Rows from block 4 of a small image classifier, named by matrix and row number. Each number is 50 + 15 x the weight over its row's rms, rounded and kept within 0 to 99. All counts start at 0.
Before each channel's rows are labels from the 100 images, of 14848, where the channel reaches its highest value: "responds to" is what is common among them. Only what is clearly more common there than usual is listed. The data: simulated stained blood smears. In brackets: how many of the 100.
# conv: 3x3 conv (model.blocks.4.conv.weight, 128x128x3x3, each kernel summed), inputs 64-127

responds to: ovals (32)
conv.67:81 49 29 70 23 49 68 47 70 26 50 51 52 46 38 35 39 46 51 43 37 42 48 37 34 36 75 34 29 48 46 62 35 47 54 34 40 56 45 41 42 43 57 61 38 45 53 60 54 23 52 40 48 21 37 47 33 21 53 49 54 70 62 53

responds to: teardrops (100)
conv.34:81 31 48 40 20 37 39 64 74 41 46 48 49 36 58 55 34 62 50 00 50 43 74 28 49 62 62 48 62 50 40 34 47 26 39 36 32 42 46 59 42 31 42 62 42 57 42 69 36 43 63 33 46 49 50 68 38 50 49 50 48 53 26 37

responds to: small spheres (99); kidney-shaped nucleus (32)
conv.120:56 43 43 72 23 51 46 50 71 47 40 62 32 54 42 49 53 36 26 43 38 45 62 56 44 41 65 53 69 83 39 48 60 54 41 31 49 33 57 53 37 58 74 56 88 60 50 62 63 66 54 65 36 51 49 37 77 51 46 54 56 53 60 21

responds to: small spheres (98); kidney-shaped nucleus (33)
conv.12:31 60 57 71 37 42 26 36 57 49 61 65 33 36 43 47 52 30 68 20 33 22 75 63 33 36 46 37 45 64 45 61 31 75 57 22 32 45 58 69 72 29 81 82 53 46 28 39 61 65 40 46 21 45 66 53 50 37 55 41 59 45 46 55

responds to: spiky cells (86)
conv.74:70 34 43 57 28 52 45 58 33 67 19 60 50 58 30 53 16 46 76 52 37 26 13 26 37 45 48 55 33 69 34 68 59 49 54 36 24 50 44 52 57 26 40 43 44 56 45 31 55 40 50 34 26 25 37 42 58 35 36 44 42 86 56 48

responds to: target cells (96)
conv.59:08 50 59 57 39 47 63 79 50 49 57 67 27 53 43 39 60 46 51 57 52 20 44 48 42 63 53 49 44 51 46 32 47 64 79 50 09 50 39 35 75 59 54 27 48 40 39 61 49 33 51 63 37 49 45 38 54 40 36 52 29 68 36 53

responds to: target cells (51)
conv.52:81 54 58 69 42 20 37 33 73 69 22 62 64 34 28 60 55 39 72 22 57 36 54 47 38 41 65 70 33 63 40 69 32 50 43 47 32 47 71 62 54 28 45 77 34 19 49 49 45 51 56 45 57 42 50 54 53 34 46 72 61 51 41 43

responds to: ovals (99)
conv.110:48 42 32 48 34 48 41 73 44 56 53 35 48 30 32 48 51 64 36 82 22 73 49 46 36 33 28 48 58 33 17 63 50 46 46 57 48 46 30 57 57 71 70 26 46 61 58 43 46 65 59 42 54 45 36 59 63 23 83 57 52 51 57 49

responds to: ovals (63)
conv.107:68 65 41 26 55 52 33 37 66 57 28 26 59 30 65 34 38 41 54 45 60 49 51 47 42 60 29 40 43 67 57 53 52 58 46 47 40 49 67 66 24 29 25 55 39 48 64 58 80 60 45 32 38 36 27 97 30 65 17 48 32 64 52 61

responds to: ovals (69)
conv.65:71 69 57 47 50 64 34 42 61 24 29 61 48 45 52 55 72 48 41 44 21 43 53 40 44 47 49 33 51 44 68 61 41 53 66 30 22 40 41 49 53 49 37 63 57 39 51 30 46 57 38 10 41 45 22 29 59 46 36 40 71 49 58 66

responds to: discs (47); crescents (32)
conv.60:68 39 40 38 50 38 53 20 52 46 44 50 63 50 69 62 39 66 21 52 56 58 18 58 68 75 46 35 60 27 68 65 73 19 33 63 51 42 58 42 43 69 16 33 16 70 45 62 39 30 68 48 48 70 63 36 56 65 69 65 63 46 13 41

responds to: discs (50); crescents (41)
conv.29:58 23 62 21 30 56 49 60 70 65 41 50 50 63 17 50 62 67 58 54 46 73 32 24 53 53 44 36 55 26 20 53 64 14 68 47 60 39 52 32 66 57 54 52 51 55 39 57 41 31 55 65 64 65 40 41 44 35 44 35 18 36 47 44

responds to: small spheres (49)
conv.104:25 35 46 22 45 31 44 45 45 50 40 41 16 49 51 40 50 32 37 45 49 50 47 13 59 65 53 40 41 60 60 44 65 56 48 41 44 59 48 51 63 22 31 52 57 35 35 40 38 33 33 20 36 32 65 31 36 23 35 47 59 37 44 51

responds to: teardrops (57)
conv.48:47 66 23 41 63 73 74 39 31 70 35 43 51 52 51 40 20 47 43 73 38 83 45 38 34 40 53 32 25 86 58 49 51 51 34 43 33 60 48 54 36 33 47 30 66 46 48 37 67 58 46 43 47 39 19 47 35 32 16 50 52 49 54 49

responds to: teardrops (61)
conv.55:65 55 36 57 61 49 36 31 57 48 43 49 89 39 47 49 43 43 46 63 45 66 44 32 53 59 43 59 96 49 25 56 68 56 59 27 70 43 28 38 46 39 37 54 71 47 76 55 50 40 69 26 43 62 44 52 56 80 55 37 64 62 46 39

responds to: small spheres (100)
conv.69:59 37 42 48 08 60 59 42 33 25 43 54 30 33 48 54 35 50 70 50 51 43 44 39 39 61 50 40 25 40 35 35 46 38 46 53 24 54 49 47 53 41 24 58 43 15 42 42 43 31 33 57 35 36 48 19 30 42 25 40 23 47 58 58

responds to: small spheres (59)
conv.76:74 60 38 34 51 54 61 28 40 41 45 71 46 54 58 65 55 29 37 36 27 46 13 46 30 58 36 48 59 44 55 64 43 53 69 51 25 22 58 39 58 29 69 49 41 58 62 56 54 48 46 32 32 08 48 53 37 56 52 51 53 62 52 45

responds to: crescents (72)
conv.119:42 61 56 35 54 55 62 45 37 50 53 39 57 68 48 42 54 81 44 62 22 36 32 61 56 47 43 58 45 49 51 59 48 34 76 45 34 52 25 41 56 34 46 55 47 52 58 48 56 54 46 48 22 80 49 62 52 68 63 45 58 41 80 85

responds to: ovals (50)
conv.84:49 33 45 63 20 20 48 68 49 40 51 43 50 60 51 55 58 69 57 51 24 63 58 46 43 38 62 28 55 32 44 66 67 56 67 51 74 50 52 58 45 42 52 39 35 55 06 60 38 21 40 32 49 41 71 61 52 31 91 49 65 39 41 47

responds to: target cells (74)
conv.56:67 49 49 37 52 22 40 54 42 35 64 46 76 06 59 56 40 60 50 41 61 65 46 29 51 56 39 55 31 41 46 57 49 46 63 41 46 61 49 46 21 46 45 58 42 43 57 47 34 12 47 33 40 53 52 48 30 33 68 66 38 56 30 29

responds to: small spheres (94)
conv.99:23 48 35 39 46 46 60 58 52 43 51 58 36 51 25 51 32 58 54 53 38 31 57 48 32 36 55 66 64 62 64 62 61 60 70 45 23 17 58 34 61 23 58 35 72 44 59 45 68 52 66 42 17 42 61 49 64 73 25 30 45 50 65 77

responds to: small spheres (94)
conv.2:58 23 63 33 45 30 65 66 36 67 50 34 56 37 26 45 61 65 69 38 26 26 60 48 53 59 61 35 49 41 58 42 47 52 41 57 12 29 52 41 46 10 35 56 48 34 22 37 42 42 57 99 45 34 36 49 43 28 81 65 42 36 45 47

responds to: ovals (97)
conv.39:51 73 43 46 54 74 73 55 69 68 75 64 53 37 63 53 24 51 54 47 59 43 47 43 58 52 44 60 50 61 39 58 48 66 44 51 44 55 63 39 80 37 31 51 58 34 78 45 71 53 66 70 48 40 57 68 43 44 08 54 25 63 45 70

responds to: ovals (63)
conv.7:34 64 53 65 55 62 58 67 33 68 60 48 38 49 53 59 60 47 31 63 34 52 48 46 53 46 62 49 51 44 47 69 68 56 25 52 63 53 45 57 66 63 62 65 47 54 59 36 58 52 56 59 38 47 43 55 55 55 70 67 64 48 33 29

responds to: ovals (99)
conv.115:66 33 37 53 25 29 71 54 43 36 48 38 47 49 59 56 46 62 30 75 47 48 30 44 62 54 40 57 44 13 35 39 51 48 60 68 50 41 40 34 48 55 53 28 46 63 45 49 20 14 47 63 54 65 60 25 83 57 90 29 53 52 50 35

responds to: teardrops (100)
conv.22:55 49 38 55 41 43 59 71 46 38 50 55 44 44 55 38 41 52 71 01 40 41 48 43 53 39 44 59 46 42 60 28 59 38 34 45 43 45 60 58 73 41 28 42 62 03 38 41 38 60 57 60 34 55 59 62 54 57 71 47 43 61 30 62

responds to: teardrops (100)
conv.35:57 44 58 43 66 58 65 52 70 49 70 39 43 66 62 52 47 46 34 50 24 33 50 54 62 57 40 11 36 22 34 55 65 37 40 89 42 42 39 48 66 69 33 50 24 35 61 58 39 36 58 69 21 50 67 63 33 36 74 53 35 47 63 61

responds to: teardrops (63)
conv.63:80 49 57 62 50 73 51 08 55 23 24 64 38 38 57 51 38 38 39 68 57 19 40 42 56 77 30 42 54 66 27 48 36 57 54 44 48 29 58 42 41 61 41 45 56 56 93 29 42 43 45 51 56 17 43 59 29 45 37 28 38 32 56 70

responds to: small spheres (96)
conv.98:78 44 39 60 38 37 40 41 24 56 45 00 47 31 47 50 26 66 37 35 48 60 34 29 44 59 65 58 59 69 59 64 51 53 70 67 48 27 52 48 57 48 56 68 46 40 48 52 46 30 50 45 52 53 64 38 46 36 58 54 61 62 60 40

responds to: ovals (85)
conv.68:82 42 57 76 29 49 52 28 62 36 31 55 59 60 37 42 35 46 54 73 44 22 44 35 24 36 57 64 19 57 43 62 41 38 77 37 31 41 63 34 50 39 65 56 60 55 63 63 53 30 52 60 43 24 39 22 50 47 48 68 59 57 70 53

responds to: ovals (67)
conv.124:44 71 46 43 45 60 54 28 41 35 26 24 33 67 41 42 29 44 40 30 39 25 38 36 46 51 48 53 32 64 54 45 51 34 56 43 30 75 44 35 65 34 34 47 43 20 71 37 54 43 57 31 16 44 30 54 28 43 17 65 42 62 52 56

responds to: crescents (51)
conv.37:79 46 35 54 32 52 43 75 51 39 43 48 49 61 66 33 59 66 38 78 37 36 56 48 73 63 34 56 61 37 41 29 43 00 47 69 35 58 30 44 51 70 42 27 80 40 54 37 34 03 41 69 32 66 51 49 48 63 62 49 44 38 36 72

responds to: ovals (50)
conv.85:37 33 20 64 48 57 45 54 27 50 52 40 48 48 26 34 25 32 51 59 63 67 43 26 39 49 33 36 27 65 38 63 60 29 46 48 26 52 53 66 32 41 45 45 32 12 52 60 53 16 56 38 46 48 61 33 55 48 21 56 38 37 39 44

responds to: discs (99)
conv.8:75 42 47 43 30 24 32 09 35 11 42 34 52 32 26 49 36 42 24 43 63 54 50 34 20 57 46 52 13 47 35 33 39 35 63 43 46 50 34 51 38 53 31 68 53 34 40 46 43 15 52 28 47 37 46 19 30 44 52 54 49 45 63 61

responds to: target cells (82)
conv.90:71 48 37 24 42 48 37 56 74 32 43 49 68 51 53 51 70 46 46 36 38 56 35 40 42 46 54 37 60 22 34 51 62 35 51 34 43 24 38 58 54 17 06 43 60 37 42 52 44 34 47 56 46 37 55 63 57 34 44 27 38 51 63 45

responds to: discs (100)
conv.40:59 60 52 59 55 46 61 37 25 46 50 48 62 53 56 48 52 63 54 54 29 73 62 16 27 47 44 35 54 49 49 52 58 48 42 50 50 83 54 93 41 52 37 70 22 49 57 43 53 39 40 54 56 57 53 58 47 45 80 48 53 34 38 37

responds to: crescents (94)
conv.87:49 65 58 53 57 48 51 76 62 41 43 47 22 51 56 61 40 54 29 88 46 58 48 24 58 67 37 50 60 35 58 57 64 48 26 49 31 38 32 56 99 60 27 61 16 58 48 42 53 31 86 42 62 40 41 58 61 36 50 69 52 70 78 54

responds to: crescents (94)
conv.51:86 62 61 24 43 83 70 34 39 40 64 65 41 35 51 58 72 51 45 57 35 44 44 42 45 66 33 54 30 52 39 58 21 50 39 49 33 47 67 26 78 39 34 39 60 53 47 45 40 43 55 61 33 23 23 49 28 34 45 62 38 46 41 67

responds to: small spheres (75); no large cell (35)
conv.86:59 43 50 39 39 17 31 59 61 47 44 26 57 44 47 47 39 63 12 40 34 31 35 51 43 42 53 25 44 19 44 30 34 43 67 55 33 37 38 30 42 33 45 44 64 60 29 64 27 38 64 23 38 36 49 31 37 33 61 44 39 51 58 44

responds to: ovals (36)
conv.20:77 57 41 62 52 52 60 63 51 30 73 65 59 49 52 40 47 38 28 43 38 48 33 41 28 37 43 64 34 43 50 60 64 58 24 37 27 31 37 28 59 76 41 56 52 34 35 41 44 49 64 73 57 55 74 46 81 40 39 46 38 51 44 86

responds to: crescents (44)
conv.105:67 51 33 62 62 63 49 33 55 33 17 50 43 49 23 38 14 21 50 22 30 59 51 50 26 38 59 11 61 31 48 47 67 49 68 22 41 61 44 52 36 48 46 50 57 59 37 46 61 62 38 37 48 36 55 56 52 35 33 50 57 47 43 67

responds to: ovals (75); kidney-shaped nucleus (40)
conv.38:62 61 40 47 56 56 56 53 50 22 50 49 61 70 36 54 25 51 29 65 27 81 38 12 53 13 30 22 36 40 63 81 55 43 34 55 44 39 32 56 50 52 41 32 34 36 53 48 52 29 74 58 45 28 47 43 68 41 65 42 61 75 49 42

responds to: target cells (99)
conv.41:73 44 46 46 35 51 59 64 22 30 38 38 53 46 39 53 39 40 37 65 17 45 00 25 58 45 24 30 35 47 43 52 55 15 42 55 28 32 51 54 46 36 50 51 52 40 38 67 43 48 51 70 41 57 41 27 55 42 49 49 31 51 52 40

responds to: small spheres (72); kidney-shaped nucleus (38)
conv.25:56 35 81 57 57 54 44 56 44 33 59 63 63 46 21 55 61 22 62 70 49 67 62 44 28 38 46 43 18 37 45 55 30 45 44 24 35 34 39 56 53 36 65 62 61 53 25 55 34 56 68 49 58 27 17 64 61 07 68 29 46 51 45 59

responds to: small spheres (43)
conv.36:81 80 50 67 63 67 35 38 37 18 66 49 54 47 68 33 34 38 56 51 50 69 49 27 30 42 40 49 42 69 41 45 50 60 51 20 63 35 55 47 49 41 45 69 68 50 59 61 49 53 64 46 58 41 46 53 40 54 22 30 52 64 35 56

responds to: ovals (59)
conv.42:57 71 00 66 42 61 54 45 48 53 50 43 60 28 66 31 22 38 47 38 56 42 34 66 53 51 37 64 56 57 51 59 53 58 38 31 36 74 58 40 43 45 49 43 65 52 75 32 53 48 46 37 33 53 55 61 51 59 06 29 33 81 49 63

responds to: teardrops (73)
conv.6:56 36 42 15 42 44 56 40 44 50 54 62 60 47 34 49 55 36 34 64 23 34 45 34 45 60 31 44 45 35 55 61 48 35 32 53 26 18 29 50 46 55 36 35 62 49 55 55 45 46 70 39 37 56 59 33 55 59 31 51 47 59 37 45

responds to: target cells (99)
conv.31:73 62 46 74 36 38 65 25 49 28 41 50 29 28 46 43 51 38 59 53 31 72 57 60 50 39 32 60 35 21 39 57 27 47 35 51 21 42 69 35 77 55 46 20 06 27 61 20 53 44 58 48 38 36 44 49 65 30 41 38 60 67 50 35

responds to: ovals (93)
conv.79:63 44 63 32 45 32 20 60 45 34 22 53 57 70 50 49 60 41 38 47 43 81 42 20 55 44 67 46 58 29 30 47 50 36 39 55 60 27 16 49 50 58 52 85 47 43 44 67 15 30 50 25 53 39 38 37 29 24 46 58 69 44 59 42

responds to: ovals (44)
conv.97:70 56 53 50 46 47 55 40 67 50 37 65 25 45 50 60 44 49 48 53 52 63 42 56 48 68 56 25 61 40 59 68 59 61 36 49 32 56 50 54 38 52 54 48 50 50 48 18 55 55 00 50 59 38 52 47 54 49 49 65 46 53 99 69

responds to: small spheres (74)
conv.1:52 46 40 32 40 41 25 21 32 45 29 33 84 44 44 43 34 41 51 66 51 41 63 62 51 60 53 58 51 59 42 27 46 47 72 56 42 45 45 71 32 64 57 68 55 60 37 79 38 30 99 43 58 49 58 59 49 62 32 54 26 63 25 39

responds to: ovals (80)
conv.83:76 69 55 63 41 35 58 56 31 31 42 07 63 50 39 47 32 58 34 67 23 57 60 35 40 53 15 57 25 54 28 67 31 49 73 43 41 35 55 63 50 34 45 68 44 45 36 28 53 11 44 54 58 45 51 11 25 44 56 51 65 47 57 70

responds to: teardrops (95)
conv.127:87 57 48 71 34 26 31 56 60 35 33 37 61 47 50 48 61 52 28 20 35 66 78 32 53 45 37 57 44 61 53 41 36 36 36 30 46 46 80 53 42 39 57 66 46 42 28 62 45 32 74 39 27 30 38 50 29 36 59 43 46 42 50 63

responds to: small spheres (36)
conv.58:79 39 25 37 47 31 40 46 53 51 44 42 52 58 42 41 60 53 05 39 66 39 30 82 56 47 28 50 57 47 49 27 49 38 59 50 47 28 36 36 26 35 31 33 70 50 34 70 35 28 58 41 42 38 36 36 60 58 44 41 48 53 56 41

responds to: ovals (43)
conv.71:65 45 65 38 32 55 24 47 30 26 43 41 42 52 44 64 95 57 38 37 42 59 51 53 54 61 61 42 63 51 46 64 40 49 44 24 64 58 48 53 46 53 50 45 56 42 39 60 39 27 50 00 20 56 49 63 32 51 53 32 82 43 70 51

responds to: ovals (98)
conv.70:56 49 31 22 37 50 33 35 39 43 55 13 48 24 49 50 42 49 50 57 46 40 33 49 54 49 70 17 41 30 46 38 49 35 73 62 32 64 31 59 28 63 36 36 88 56 41 49 49 30 41 59 38 60 59 26 52 56 43 64 26 49 59 34

responds to: target cells (87)
conv.106:85 29 24 47 38 46 60 46 55 25 46 43 87 27 62 45 23 57 34 57 43 37 32 42 54 45 40 38 34 31 53 56 32 21 51 81 33 33 73 49 55 81 35 22 68 40 67 46 38 22 50 52 42 32 76 51 24 68 37 23 35 52 63 54

responds to: target cells (54); two lobes with orange grains (45)
conv.95:58 56 66 62 50 46 53 60 45 34 43 31 64 55 52 61 44 55 62 71 36 45 55 24 60 60 54 58 56 53 41 58 60 28 26 40 41 90 62 42 69 57 45 46 66 38 50 54 61 37 59 46 44 48 54 52 50 39 44 56 68 57 09 17

responds to: ovals (93)
conv.92:57 40 55 12 39 51 50 67 64 48 50 52 31 55 38 63 37 55 52 40 32 55 53 06 33 40 40 50 46 44 51 35 80 53 49 40 69 21 60 60 41 50 16 47 00 46 35 55 74 43 71 21 37 50 35 59 27 34 46 53 36 37 32 27

responds to: small spheres (41)
conv.91:30 55 09 37 34 32 43 38 40 31 41 41 40 47 39 48 18 37 32 55 30 49 61 47 38 47 52 53 56 43 64 63 58 65 57 51 32 39 48 57 61 51 61 64 28 49 30 48 31 13 40 29 48 27 65 37 42 51 62 52 43 45 93 67

responds to: ovals (54); teardrops (45)
conv.77:38 60 56 67 48 59 52 74 54 27 38 62 65 65 44 49 64 37 47 41 42 51 76 54 46 43 36 42 32 23 50 68 45 62 54 29 27 48 47 56 58 59 73 46 46 50 38 49 47 63 70 64 31 37 35 42 74 33 69 61 79 64 42 41